From a checkpoint of a small audio embedding model.
Data: 39062 training examples, 47.2 epochs.
Rows from block 4 of a small audio embedding model, named by matrix and row number. Rows with one number belong to one neuron. Each number is 50 + 12 x the weight over its row's rms, rounded and kept within 0 to 99. All counts start at 0.
After each neuron's rows are labels from the 100 clips, of 14976, where the neuron reaches its highest value: "top examples" is what is common among them. Only what is clearly more common there than usual is listed. The data: telephone keypad tones over noise or synthetic speech.
# fc1: MLP up (model.blocks.4.mlp.fc1.weight, 512x256), inputs 208-255
# fc2: MLP down (model.blocks.4.mlp.fc2.weight, 256x512, transposed), outputs 208-255

fc1.316:64 69 61 42 58 40 57 61 32 39 80 67 67 52 58 44 40 59 56 48 44 60 58 62 35 66 54 46 47 38 29 44 37 47 41 43 40 35 47 62 50 52 64 48 39 47 56 55
fc2.316:47 41 56 37 62 13 48 37 35 54 45 57 71 57 40 60 62 57 24 39 52 36 39 61 53 37 53 53 64 66 36 31 63 71 37 61 38 43 48 63 31 60 44 68 32 47 48 67
top examples: key "C"; first key: C

fc1.465:42 38 49 33 34 51 48 37 32 17 60 49 46 42 44 46 64 51 71 71 63 51 61 39 42 45 58 44 44 46 63 41 41 64 50 55 51 30 54 41 43 35 75 58 45 38 68 45
fc2.465:44 62 50 54 84 46 50 28 45 64 42 46 48 46 45 65 31 41 24 43 40 46 44 53 51 40 46 56 71 36 53 33 69 58 29 65 38 45 48 75 52 48 43 68 64 64 58 63
top examples: key "8"; first key: 8

fc1.457:55 53 48 53 49 55 54 37 54 46 55 54 43 58 33 51 58 56 33 38 48 69 82 57 51 52 53 61 30 59 52 27 49 53 50 65 53 40 39 50 68 45 57 66 39 46 59 52
fc2.457:45 79 43 74 42 29 34 48 59 47 53 58 67 43 35 33 43 56 53 55 46 38 60 40 60 55 23 56 50 42 56 44 30 54 15 42 43 36 65 63 47 58 40 59 20 49 53 54
top examples: key "C"; first key: C

fc1.344:85 42 50 44 56 45 57 48 36 54 69 50 76 54 66 53 49 44 61 57 46 52 73 42 54 38 50 63 46 60 65 55 51 42 76 50 60 50 50 46 58 75 39 67 43 62 39 57
fc2.344:51 65 51 56 35 49 32 36 49 45 56 55 50 38 30 63 28 36 69 56 42 56 54 45 57 52 58 58 69 40 42 52 41 60 59 68 38 32 58 49 59 59 44 51 49 47 45 30
top examples: key "5"; first key: 5

fc1.306:81 48 45 53 41 54 83 51 42 59 58 57 73 36 67 43 69 40 52 30 38 64 47 74 49 42 56 37 43 46 49 36 53 50 44 67 33 40 40 44 47 38 43 53 34 57 48 71
fc2.306:57 51 60 33 51 57 45 63 41 57 62 46 63 54 35 56 58 50 34 53 31 32 57 45 44 51 44 54 50 51 37 63 53 43 52 71 41 45 46 51 41 54 35 59 71 32 46 46
top examples: key "A"; first key: A

fc1.224:59 60 50 55 56 48 52 37 33 47 32 45 71 53 38 70 40 48 63 40 58 31 43 64 52 55 66 58 56 42 57 41 60 32 56 70 56 56 49 39 50 28 44 44 61 43 78 69
fc2.224:54 42 46 51 53 55 59 60 53 54 56 66 38 61 56 41 59 50 57 48 37 45 58 43 57 55 63 58 49 49 30 42 52 55 42 77 57 49 53 46 58 60 37 60 58 41 54 41
top examples: key "7"; key "5"; first key: 7; first key: 5

fc1.87:65 42 52 65 44 58 81 52 64 52 61 45 58 63 49 48 48 53 59 52 45 27 58 57 60 45 45 19 54 63 77 33 41 58 43 77 60 36 71 37 38 43 48 56 48 44 52 62
fc2.87:50 26 50 66 41 67 53 50 51 43 61 60 68 60 72 48 68 55 43 73 64 52 41 48 59 61 51 36 24 63 56 50 51 54 59 27 50 50 43 48 62 64 46 36 31 57 31 52
top examples: key "5"; first key: 5

fc1.21:40 69 44 32 41 46 66 23 35 30 57 20 58 41 32 16 50 49 48 40 49 52 70 70 53 65 67 45 53 51 46 47 63 40 46 51 60 54 62 60 58 55 25 47 53 47 54 69
fc2.21:30 50 82 65 58 66 37 38 43 56 60 61 48 14 60 51 59 56 69 58 52 60 42 70 32 55 43 33 39 49 44 39 51 42 30 53 40 53 39 53 41 46 54 52 45 69 51 50
top examples: key "*"; first key: *

fc1.263:58 22 54 35 48 61 66 25 51 41 64 75 50 56 46 58 50 60 58 43 61 54 77 42 38 45 52 57 49 62 60 41 57 53 51 58 44 44 37 62 52 57 65 70 30 47 65 46
fc2.263:55 25 49 59 49 54 48 61 38 50 44 48 51 43 77 69 70 23 62 51 56 40 30 74 34 56 43 59 68 26 44 33 52 45 46 70 42 54 43 27 56 32 53 46 44 63 61 33
top examples: key "2"; first key: 2

fc1.199:69 56 48 79 50 53 66 42 43 61 52 42 52 47 50 71 63 59 63 53 49 22 42 44 59 39 59 37 63 56 67 60 40 44 50 42 55 41 58 32 46 48 57 68 59 56 29 58
fc2.199:33 65 37 35 38 46 55 61 38 58 48 49 50 71 66 53 51 43 32 65 58 55 46 73 26 37 47 48 64 36 39 49 49 37 42 56 30 47 40 70 32 36 30 50 32 48 54 49
top examples: key "#"; first key: #

fc1.136:59 31 53 43 55 43 50 28 45 44 57 37 48 43 46 58 77 49 62 35 46 37 41 53 60 48 51 53 23 58 57 37 23 58 59 34 22 50 66 53 63 27 47 56 38 46 55 72
fc2.136:49 29 88 53 63 31 54 70 45 57 47 64 59 46 55 53 65 48 49 57 39 39 62 32 55 44 17 31 61 52 50 74 62 68 61 81 61 56 27 50 44 56 52 51 56 45 43 29
top examples: key "2"; first key: 2

fc1.498:32 53 46 50 62 55 80 50 55 48 42 38 52 28 44 53 46 54 73 38 55 32 67 65 47 57 51 62 54 73 57 49 56 44 53 60 35 83 61 49 59 58 46 69 55 40 39 45
fc2.498:46 49 49 46 47 47 55 46 46 51 23 72 65 37 57 52 54 47 51 59 42 30 53 39 39 61 57 40 44 52 35 58 51 68 37 44 51 40 34 66 46 63 53 46 66 53 48 72
top examples: key "0"; first key: 0

fc1.361:63 56 67 39 57 65 62 31 66 36 80 63 64 34 50 47 62 54 45 50 42 40 70 51 48 48 69 31 46 36 51 49 59 56 47 39 47 36 43 51 34 57 58 50 57 21 35 49
fc2.361:65 75 58 50 49 50 35 47 62 66 46 53 47 62 50 50 36 39 42 77 54 52 52 44 64 82 36 51 71 61 44 75 52 57 55 34 68 47 36 51 42 58 56 64 37 45 52 41
top examples: key "5"; first key: 5

fc1.414:49 49 51 33 41 67 67 35 42 50 64 40 56 44 44 54 51 65 45 50 64 38 65 60 67 44 85 31 45 55 65 57 48 41 55 65 41 39 44 36 33 62 76 61 54 45 34 37
fc2.414:56 57 49 44 39 43 46 39 57 37 38 73 54 32 51 50 39 38 32 48 38 50 53 31 52 57 30 51 74 57 52 64 58 54 54 43 72 55 41 50 48 59 66 57 45 36 46 44
top examples: key "5"; first key: 5

fc1.30:50 46 42 33 63 45 70 46 34 51 70 68 31 58 30 71 68 52 48 32 40 40 46 62 38 53 40 39 36 72 69 52 47 64 52 61 17 55 64 62 60 37 31 26 51 53 55 55
fc2.30:59 39 58 39 61 43 41 39 56 49 68 63 55 47 32 38 67 39 54 59 43 48 33 51 50 61 65 55 55 70 55 75 70 55 56 41 42 57 56 32 52 26 57 34 47 46 43 52
top examples: key "2"; first key: 2

fc1.342:57 35 66 47 41 44 56 29 37 48 71 54 63 65 48 43 62 60 45 44 50 52 56 55 48 50 56 56 45 43 43 28 33 58 65 56 54 31 62 42 59 38 46 48 31 46 38 38
fc2.342:55 52 30 52 45 62 28 63 51 40 49 49 60 67 59 43 61 48 85 48 51 56 48 53 48 50 62 68 42 38 38 52 47 48 40 39 57 50 51 57 57 55 44 53 57 61 38 63
top examples: key "3"; first key: 3

fc1.296:59 70 53 59 52 49 52 41 52 71 50 61 52 63 42 43 52 63 30 44 23 54 65 47 47 40 53 42 52 63 53 40 36 40 72 66 35 36 52 29 48 51 40 46 60 47 49 43
fc2.296:74 63 52 65 49 51 45 75 50 42 57 41 48 42 68 60 62 56 37 60 60 38 62 58 42 48 30 40 49 47 47 50 68 63 56 31 63 41 39 37 64 65 56 45 50 51 55 57
top examples: key "7"; first key: 7

fc1.134:56 31 63 66 36 41 67 41 42 32 50 51 57 56 41 67 58 65 48 57 38 52 62 56 57 44 67 53 37 72 56 51 58 48 37 65 71 45 52 37 69 41 34 67 40 62 51 39
fc2.134:75 65 45 64 39 49 52 54 70 50 52 41 42 51 50 57 47 56 62 54 64 51 59 34 61 63 15 30 69 69 60 66 46 72 62 45 64 65 25 41 62 45 51 63 48 43 52 54
top examples: key "9"; first key: 9

fc1.72:54 79 68 57 35 78 53 38 48 32 69 55 45 33 55 38 70 42 45 30 59 42 41 55 30 47 59 63 44 53 57 41 28 74 43 59 71 34 35 55 56 40 43 44 40 42 32 37
fc2.72:42 45 34 69 41 60 61 73 39 70 45 86 44 71 40 52 40 35 49 60 49 85 48 48 53 44 45 50 45 31 32 45 59 44 60 47 31 32 50 59 69 54 61 54 61 54 62 62
top examples: key "3"; first key: 3

fc1.14:38 40 36 53 57 72 48 58 61 56 41 45 45 23 49 50 51 53 50 43 55 60 45 44 49 56 39 40 55 41 56 43 51 77 56 68 53 41 65 39 50 27 52 57 54 44 64 46
fc2.14:82 30 52 43 45 37 41 48 59 73 38 36 48 51 57 41 44 64 43 56 62 41 65 51 46 38 52 60 59 43 44 69 52 60 59 42 57 47 36 42 42 51 24 61 44 50 53 52
top examples: key "1"; first key: 1

fc1.212:62 56 31 39 51 65 56 37 40 60 65 26 46 61 38 47 55 70 65 41 38 53 64 57 71 34 41 31 26 50 57 55 79 47 71 57 50 30 66 34 30 58 68 54 59 51 54 58
fc2.212:36 64 53 76 59 66 51 41 79 30 26 74 69 52 60 32 40 54 33 49 40 70 45 47 32 50 53 38 72 31 43 41 52 58 46 56 58 49 41 59 44 35 75 45 51 80 40 77
top examples: key "8"; first key: 8

fc1.345:34 39 60 43 55 56 62 55 33 54 60 66 26 74 41 69 52 67 66 49 32 43 35 42 58 55 49 30 38 60 35 50 34 52 54 67 50 65 41 41 35 40 64 66 40 48 57 61
fc2.345:29 58 54 32 58 38 61 50 47 59 44 72 38 59 64 60 66 42 39 58 38 59 62 63 66 44 50 59 46 47 41 57 48 54 33 41 52 65 28 50 48 32 62 47 34 47 54 70
top examples: key "7"; first key: 7

fc1.293:49 37 42 57 46 53 58 62 38 38 71 44 35 59 37 29 56 66 72 40 43 43 32 56 60 34 52 34 55 36 51 26 31 74 44 40 40 41 38 42 66 39 50 62 41 64 52 56
fc2.293:54 40 63 40 65 68 47 58 30 55 52 58 39 55 41 58 62 75 46 52 41 52 60 27 59 49 51 43 41 59 41 78 73 51 49 66 67 51 46 30 35 48 49 53 52 40 43 51
top examples: key "A"; first key: A

fc1.387:43 46 44 31 59 44 36 40 37 25 61 42 53 66 43 78 64 54 54 37 35 29 44 49 44 55 53 57 41 47 64 32 36 52 16 76 66 52 47 49 63 55 64 51 35 52 58 54
fc2.387:41 83 39 53 53 53 43 37 63 60 58 37 30 52 62 69 53 60 49 56 48 55 51 45 59 42 26 63 78 51 45 60 45 41 39 56 28 59 43 63 52 67 53 55 64 70 51 50
top examples: key "2"; first key: 2

fc1.413:33 58 55 22 67 69 57 55 55 45 51 40 52 44 45 47 44 48 64 52 54 69 31 48 48 45 38 25 32 40 37 36 37 73 74 45 49 36 39 51 35 58 41 66 51 38 44 41
fc2.413:33 57 55 45 72 69 29 58 42 48 28 44 46 50 62 57 31 75 56 63 54 51 70 59 52 55 51 29 68 58 37 36 71 53 49 56 55 54 64 74 20 59 51 45 69 50 43 35
top examples: key "A"; first key: A

fc1.247:42 61 51 50 51 50 59 56 56 45 63 53 42 69 51 41 38 71 59 32 42 49 66 53 62 53 55 62 44 47 60 49 53 35 62 52 39 47 58 58 73 48 40 40 46 31 22 33
fc2.247:47 37 29 41 58 33 46 56 48 53 59 45 36 71 53 30 61 43 37 59 34 60 65 48 52 55 49 62 53 61 31 48 32 61 49 53 48 22 46 58 53 23 46 68 51 34 36 50
top examples: key "0"; first key: 0

fc1.78:51 48 57 86 35 37 65 34 54 22 50 55 46 53 46 50 58 53 54 46 41 60 55 50 62 27 70 37 62 31 73 51 55 45 25 48 57 40 72 45 75 45 49 67 45 38 63 46
fc2.78:48 48 46 17 39 44 36 53 48 67 59 35 69 34 45 43 39 44 41 59 44 25 72 36 36 61 36 39 75 65 58 36 41 66 64 66 42 57 48 65 54 64 27 50 51 47 61 48
top examples: key "C"; first key: C

fc1.51:35 31 44 33 50 74 60 63 27 60 39 48 32 68 53 50 58 61 47 39 49 42 61 50 61 27 31 38 44 43 65 26 46 41 57 59 59 31 49 59 57 42 37 47 53 49 48 57
fc2.51:42 43 45 49 49 62 49 45 38 47 62 37 49 54 48 44 61 39 41 50 25 64 82 38 67 49 28 61 59 67 72 55 40 62 35 49 45 68 52 59 29 47 60 45 53 26 55 76
top examples: key "0"; first key: 0

fc1.178:33 30 40 66 39 55 64 43 45 27 80 57 59 33 59 49 73 55 73 39 49 54 57 55 22 51 46 54 44 35 49 33 44 74 51 55 35 26 61 34 52 43 43 51 64 36 59 32
fc2.178:59 31 55 66 37 40 37 66 62 23 43 67 55 46 56 51 50 26 58 40 44 81 56 56 46 59 35 59 57 32 21 36 63 64 61 55 30 56 42 44 51 48 54 30 63 56 49 53
top examples: key "4"; first key: 4

fc1.53:36 46 27 35 49 31 48 51 61 52 66 49 26 48 36 50 55 70 29 49 40 58 63 38 48 39 48 57 40 55 53 47 41 55 56 76 43 54 58 28 31 43 50 31 48 55 65 52
fc2.53:58 31 48 50 50 47 51 49 68 58 41 50 52 46 49 63 47 40 62 50 62 46 38 67 54 47 32 39 45 38 60 21 60 49 44 44 50 65 38 21 44 39 58 69 50 35 37 66
top examples: key "9"; first key: 9

fc1.482:55 38 40 47 50 38 64 49 54 57 52 48 71 41 39 53 24 59 38 33 56 46 46 44 38 46 46 56 58 61 70 46 43 50 31 63 59 48 61 35 60 50 79 52 47 57 48 17
fc2.482:29 52 54 48 59 42 36 41 55 42 60 63 58 48 65 43 40 31 56 51 34 65 46 70 28 57 63 44 35 32 27 62 58 63 36 33 48 48 50 73 30 32 62 33 40 46 61 51
top examples: key "#"; first key: #

fc1.142:47 39 48 35 27 49 50 52 42 35 58 45 53 35 43 49 52 48 34 39 25 33 51 62 39 31 47 47 43 44 56 56 40 48 56 64 34 53 54 60 50 43 64 66 42 33 55 69
fc2.142:21 24 34 53 53 54 81 50 49 72 39 40 56 41 60 44 55 58 67 55 64 34 62 62 51 67 46 46 48 44 67 52 28 45 62 67 60 44 52 37 52 63 53 54 43 60 40 49
top examples: key "1"; first key: 1

fc1.139:65 31 37 29 48 68 41 32 51 43 44 37 46 35 44 51 61 39 64 44 44 73 46 48 39 50 44 86 34 51 47 34 43 45 53 35 31 39 75 73 29 53 58 45 34 42 67 57
fc2.139:64 35 45 65 60 75 64 52 57 27 38 54 34 36 37 48 57 22 47 42 73 42 26 63 44 29 57 47 65 50 56 41 42 57 68 58 34 60 55 40 78 42 63 60 44 52 61 55
top examples: key "8"; first key: 8

fc1.327:41 46 75 16 43 29 52 50 53 41 51 65 51 69 50 66 59 47 43 49 45 57 47 61 46 37 64 27 42 57 65 45 42 46 28 56 41 37 42 60 59 66 48 36 54 54 69 57
fc2.327:52 54 27 46 70 41 50 37 76 51 48 58 58 44 55 45 62 39 70 66 44 59 58 54 41 44 45 41 51 36 63 36 37 51 53 34 48 49 54 50 69 62 45 37 32 46 57 57
top examples: key "C"; first key: C

fc1.208:56 55 65 35 42 60 50 44 57 46 47 46 56 64 12 50 57 48 47 58 49 68 63 74 48 30 79 44 29 53 40 44 43 46 57 53 39 42 56 57 36 64 57 53 38 39 50 60
fc2.208:45 55 47 52 55 45 55 55 56 54 47 39 62 31 53 56 34 26 63 55 69 46 35 55 27 56 47 40 57 34 47 40 49 55 35 29 33 35 51 50 41 40 55 44 46 50 49 53
top examples: key "C"; first key: C

fc1.242:39 46 48 53 53 59 51 29 64 54 36 51 22 56 61 48 53 43 60 52 58 42 70 49 45 53 20 22 46 50 69 50 29 52 43 59 37 56 61 55 37 33 62 35 39 57 62 64
fc2.242:55 57 33 46 56 52 64 46 38 56 46 65 59 56 62 31 58 52 32 43 40 38 36 51 39 37 45 48 40 32 52 45 43 49 44 57 47 31 33 39 77 59 58 47 66 43 42 57
top examples: key "7"; first key: 7

fc1.125:58 40 60 49 43 29 58 21 39 33 45 70 61 69 53 54 45 55 48 38 53 57 45 58 65 49 20 53 75 57 59 50 35 49 50 56 49 43 65 61 52 43 45 45 47 46 57 37
fc2.125:38 61 49 42 56 47 48 55 41 50 39 37 68 49 50 50 65 66 64 69 40 58 39 64 45 28 82 40 44 51 53 62 60 72 30 57 62 42 48 71 37 49 50 47 61 48 54 54
top examples: key "#"; first key: #

fc1.243:50 48 38 55 61 50 47 50 41 54 52 40 58 53 39 55 51 72 28 69 26 42 49 39 29 35 81 33 40 60 63 54 26 40 50 37 32 68 41 56 59 27 25 52 41 46 61 45
fc2.243:35 60 44 29 59 71 47 57 50 68 54 76 44 62 59 27 76 78 43 55 29 53 46 59 63 43 66 59 40 46 55 40 46 47 60 27 41 45 67 43 72 51 59 50 51 49 62 57
top examples: key "3"; first key: 3

fc1.108:41 52 54 24 63 42 36 53 30 65 57 48 80 67 38 32 47 56 40 50 51 44 55 75 32 28 67 63 38 67 63 42 53 53 38 48 65 48 36 52 38 40 63 48 29 53 60 47
fc2.108:55 49 45 61 53 70 48 68 60 56 37 29 34 45 43 60 27 39 77 44 59 42 34 59 53 46 35 59 41 35 47 26 59 26 61 52 44 54 50 42 57 29 43 59 67 35 60 57
top examples: key "8"; first key: 8

fc1.278:49 70 28 56 44 57 60 50 40 49 65 58 38 42 53 51 60 60 61 42 61 37 34 79 57 42 59 38 18 43 63 50 30 46 58 61 37 40 54 51 77 22 58 50 46 54 45 48
fc2.278:55 41 38 37 62 54 33 66 67 47 53 55 42 58 19 59 43 72 42 58 27 52 55 46 44 61 54 45 30 49 43 77 79 44 44 53 70 65 42 69 48 42 51 55 48 36 34 39
top examples: key "1"; first key: 1

fc1.441:50 53 58 38 28 51 48 29 45 35 59 36 47 67 32 35 61 52 61 51 57 35 60 45 53 56 57 53 43 49 71 46 63 48 57 62 41 32 58 49 43 64 78 39 60 33 60 61
fc2.441:26 33 50 53 60 55 70 36 47 50 34 55 42 43 42 30 73 43 37 34 44 34 51 35 69 64 45 43 20 48 43 30 59 41 43 38 67 48 22 59 53 50 61 42 41 60 60 63
top examples: key "5"; first key: 5

fc1.45:59 37 40 38 57 48 48 48 26 19 55 57 70 53 46 63 60 40 60 57 37 52 50 63 50 51 76 35 46 48 46 49 41 44 44 74 58 29 37 45 49 38 55 68 36 52 69 55
fc2.45:56 49 47 51 38 61 55 37 74 76 49 38 31 60 64 46 66 48 59 50 56 51 54 44 61 65 63 54 40 61 49 47 54 55 60 58 57 51 55 38 82 64 30 43 79 38 47 46
top examples: key "3"; first key: 3

fc1.288:47 43 29 39 55 60 45 48 40 20 68 56 54 59 39 45 58 42 64 43 54 55 55 83 54 40 54 56 28 65 47 34 38 47 54 61 34 50 38 48 48 47 47 66 37 11 49 57
fc2.288:51 75 55 69 54 64 64 50 53 52 34 57 66 31 50 62 34 29 46 57 52 39 39 43 40 60 39 34 55 41 33 49 41 56 56 47 41 66 31 72 60 47 66 72 57 72 65 52
top examples: key "8"; first key: 8

fc1.230:49 34 57 48 48 52 55 57 65 56 40 53 53 58 55 52 48 65 36 57 34 40 49 33 31 53 49 43 72 57 69 48 41 45 51 41 82 41 57 57 88 56 44 56 55 51 52 43
fc2.230:49 61 46 44 62 72 50 61 41 30 59 64 60 60 58 43 51 53 53 46 24 66 46 60 54 36 67 54 30 18 24 31 35 24 31 38 58 48 49 62 61 60 60 56 44 63 45 47
top examples: key "3"; first key: 3

fc1.424:53 66 47 63 55 56 53 30 59 63 79 52 53 62 45 48 58 77 58 48 51 35 52 49 49 53 57 53 33 62 76 36 42 72 52 63 42 31 52 51 40 43 52 55 32 52 59 65
fc2.424:42 60 69 40 59 38 48 41 42 72 36 52 59 33 53 66 29 57 58 52 43 46 43 47 40 56 42 53 60 48 35 58 70 47 65 61 68 74 33 70 42 71 39 48 60 54 62 53
top examples: key "2"; first key: 2

fc1.161:42 35 52 41 52 66 58 48 36 30 62 43 60 47 35 47 61 47 70 39 36 40 32 66 48 39 63 42 33 53 42 47 45 38 47 48 49 52 70 32 34 56 58 68 43 61 50 66
fc2.161:52 49 50 64 62 64 46 52 53 38 39 39 58 25 52 45 54 26 62 54 54 59 35 73 39 42 51 49 49 36 45 21 60 52 58 44 52 53 45 45 42 44 64 43 41 53 47 59
top examples: key "8"; first key: 8

fc1.440:47 57 41 46 57 59 58 38 34 58 62 39 28 68 61 61 70 58 52 51 56 30 56 44 55 34 47 49 30 56 74 73 41 34 37 47 52 38 47 35 56 42 36 65 72 63 57 47
fc2.440:50 48 20 52 49 66 53 68 30 36 49 52 43 55 66 68 54 33 61 40 66 57 60 73 41 75 39 50 84 54 45 50 70 46 55 47 45 40 62 65 39 35 39 34 48 41 63 68
top examples: key "*"; first key: *

fc1.28:51 37 42 49 36 50 64 57 39 54 60 27 37 46 44 52 53 46 55 46 23 43 60 50 36 58 64 54 48 67 56 41 50 30 54 57 62 12 39 43 62 44 52 48 36 49 76 48
fc2.28:47 52 52 47 66 32 43 35 54 32 36 63 47 62 39 40 24 50 56 71 39 60 61 38 56 66 42 21 63 54 36 42 54 44 54 43 50 36 35 45 35 46 50 30 34 62 60 41
top examples: key "C"; first key: C

fc1.0:56 57 48 52 54 69 44 46 51 32 58 44 42 68 41 46 67 35 42 43 45 48 47 57 60 36 78 29 27 51 40 44 38 52 49 51 33 46 41 43 58 32 47 38 40 32 30 69
fc2.0:48 41 74 40 59 70 41 50 58 52 55 56 25 61 50 70 53 59 45 44 53 47 49 47 60 56 45 28 28 54 35 75 58 49 50 59 84 60 27 33 50 47 65 70 61 44 31 42
top examples: key "A"; first key: A

fc1.150:47 54 32 55 40 48 38 49 42 46 53 54 35 54 33 47 51 55 61 24 64 50 63 38 41 45 55 65 49 45 40 26 54 39 51 49 61 30 46 31 28 48 48 56 66 46 33 50
fc2.150:55 46 31 38 34 53 49 66 40 61 49 67 34 76 53 34 71 38 39 77 32 64 46 48 51 46 29 53 68 59 67 40 61 74 42 49 45 59 55 45 56 24 22 43 49 55 58 56
top examples: key "0"; first key: 0

fc1.253:38 15 68 51 58 59 54 48 36 47 65 52 52 61 41 37 48 60 55 44 55 29 54 40 46 78 64 34 38 59 48 49 29 66 41 70 62 52 57 44 61 26 35 55 33 77 58 49
fc2.253:50 73 42 65 35 66 41 64 24 50 50 50 62 44 26 66 53 62 37 39 51 50 36 55 47 43 43 55 34 62 30 27 29 50 60 39 43 63 37 43 51 61 66 36 48 62 73 45
top examples: key "2"; first key: 2

fc1.80:50 39 38 24 42 53 60 72 60 64 34 25 56 57 39 51 59 52 38 45 41 43 63 44 54 47 55 42 57 68 64 49 52 47 61 60 48 58 36 49 53 68 11 47 69 35 41 66
fc2.80:59 34 57 51 45 45 42 58 55 63 37 51 47 64 39 46 33 56 58 37 30 75 58 56 58 59 46 49 42 54 46 76 45 39 29 47 62 53 27 31 35 43 42 49 57 37 51 65
top examples: key "0"; first key: 0

fc1.312:65 51 48 53 62 64 42 34 70 44 54 43 53 62 27 69 60 55 48 50 32 36 58 39 66 65 57 41 56 58 48 33 45 57 49 64 49 48 58 56 46 44 45 66 74 52 62 35
fc2.312:59 67 65 46 53 45 61 54 38 50 37 45 46 64 35 47 44 37 40 46 62 34 59 33 38 62 56 49 66 56 33 30 74 49 47 54 70 48 38 65 36 49 54 60 49 50 44 39
top examples: key "5"; first key: 5

fc1.307:50 37 38 46 42 47 55 27 42 35 81 48 52 49 51 54 66 60 49 31 61 35 44 57 65 45 45 67 25 66 66 60 48 62 73 66 59 31 69 58 34 37 40 65 48 47 56 40
fc2.307:50 76 67 36 51 46 40 59 53 78 41 59 69 36 57 57 42 59 63 55 49 63 41 63 44 59 37 49 58 48 49 54 71 25 50 68 62 63 50 62 49 51 47 19 68 41 67 54
top examples: key "2"; first key: 2

fc1.474:53 48 41 65 26 49 38 39 47 74 56 55 49 67 19 49 59 42 53 81 43 40 62 44 40 36 51 52 68 44 56 42 51 35 48 57 66 61 57 72 45 61 43 54 65 57 63 57
fc2.474:66 58 45 44 68 59 29 61 39 55 47 41 56 53 44 73 68 57 43 45 50 34 40 50 77 59 50 63 29 26 69 52 45 47 43 61 51 50 50 46 61 41 56 35 31 38 41 27
top examples: key "7"; first key: 7

fc1.152:49 10 46 54 39 67 63 68 58 36 48 56 49 66 45 41 66 51 45 48 68 50 39 64 41 52 30 57 30 59 60 52 34 58 58 50 45 53 39 45 66 51 38 71 43 40 43 58
fc2.152:53 55 32 32 51 61 65 55 61 24 50 57 47 57 60 57 51 52 51 65 27 37 75 32 67 26 36 34 52 69 54 48 46 55 42 48 63 54 25 35 62 54 55 64 57 56 63 52
top examples: key "A"; first key: A

fc1.267:46 26 47 67 25 44 46 65 56 46 43 84 47 59 44 54 57 34 66 47 30 31 26 70 55 51 53 79 36 22 63 50 57 64 42 73 44 43 57 47 75 54 47 27 49 50 41 37
fc2.267:45 58 58 72 50 40 62 46 37 68 46 32 43 48 55 33 57 77 52 50 73 53 29 48 36 32 56 53 36 61 37 52 24 58 66 61 56 46 27 53 67 55 25 39 69 57 64 62
top examples: key "4"; first key: 4

fc1.407:53 33 36 64 43 63 64 56 60 53 49 56 58 34 48 52 41 48 54 35 27 40 66 61 50 29 67 59 34 52 43 35 58 33 48 37 25 28 50 36 40 53 34 50 52 54 47 60
fc2.407:62 39 43 39 55 59 58 47 70 61 39 23 52 42 68 68 51 33 20 57 69 52 46 48 40 46 46 43 49 40 48 49 48 56 28 42 40 63 30 32 46 55 61 68 53 56 46 48
top examples: key "8"; first key: 8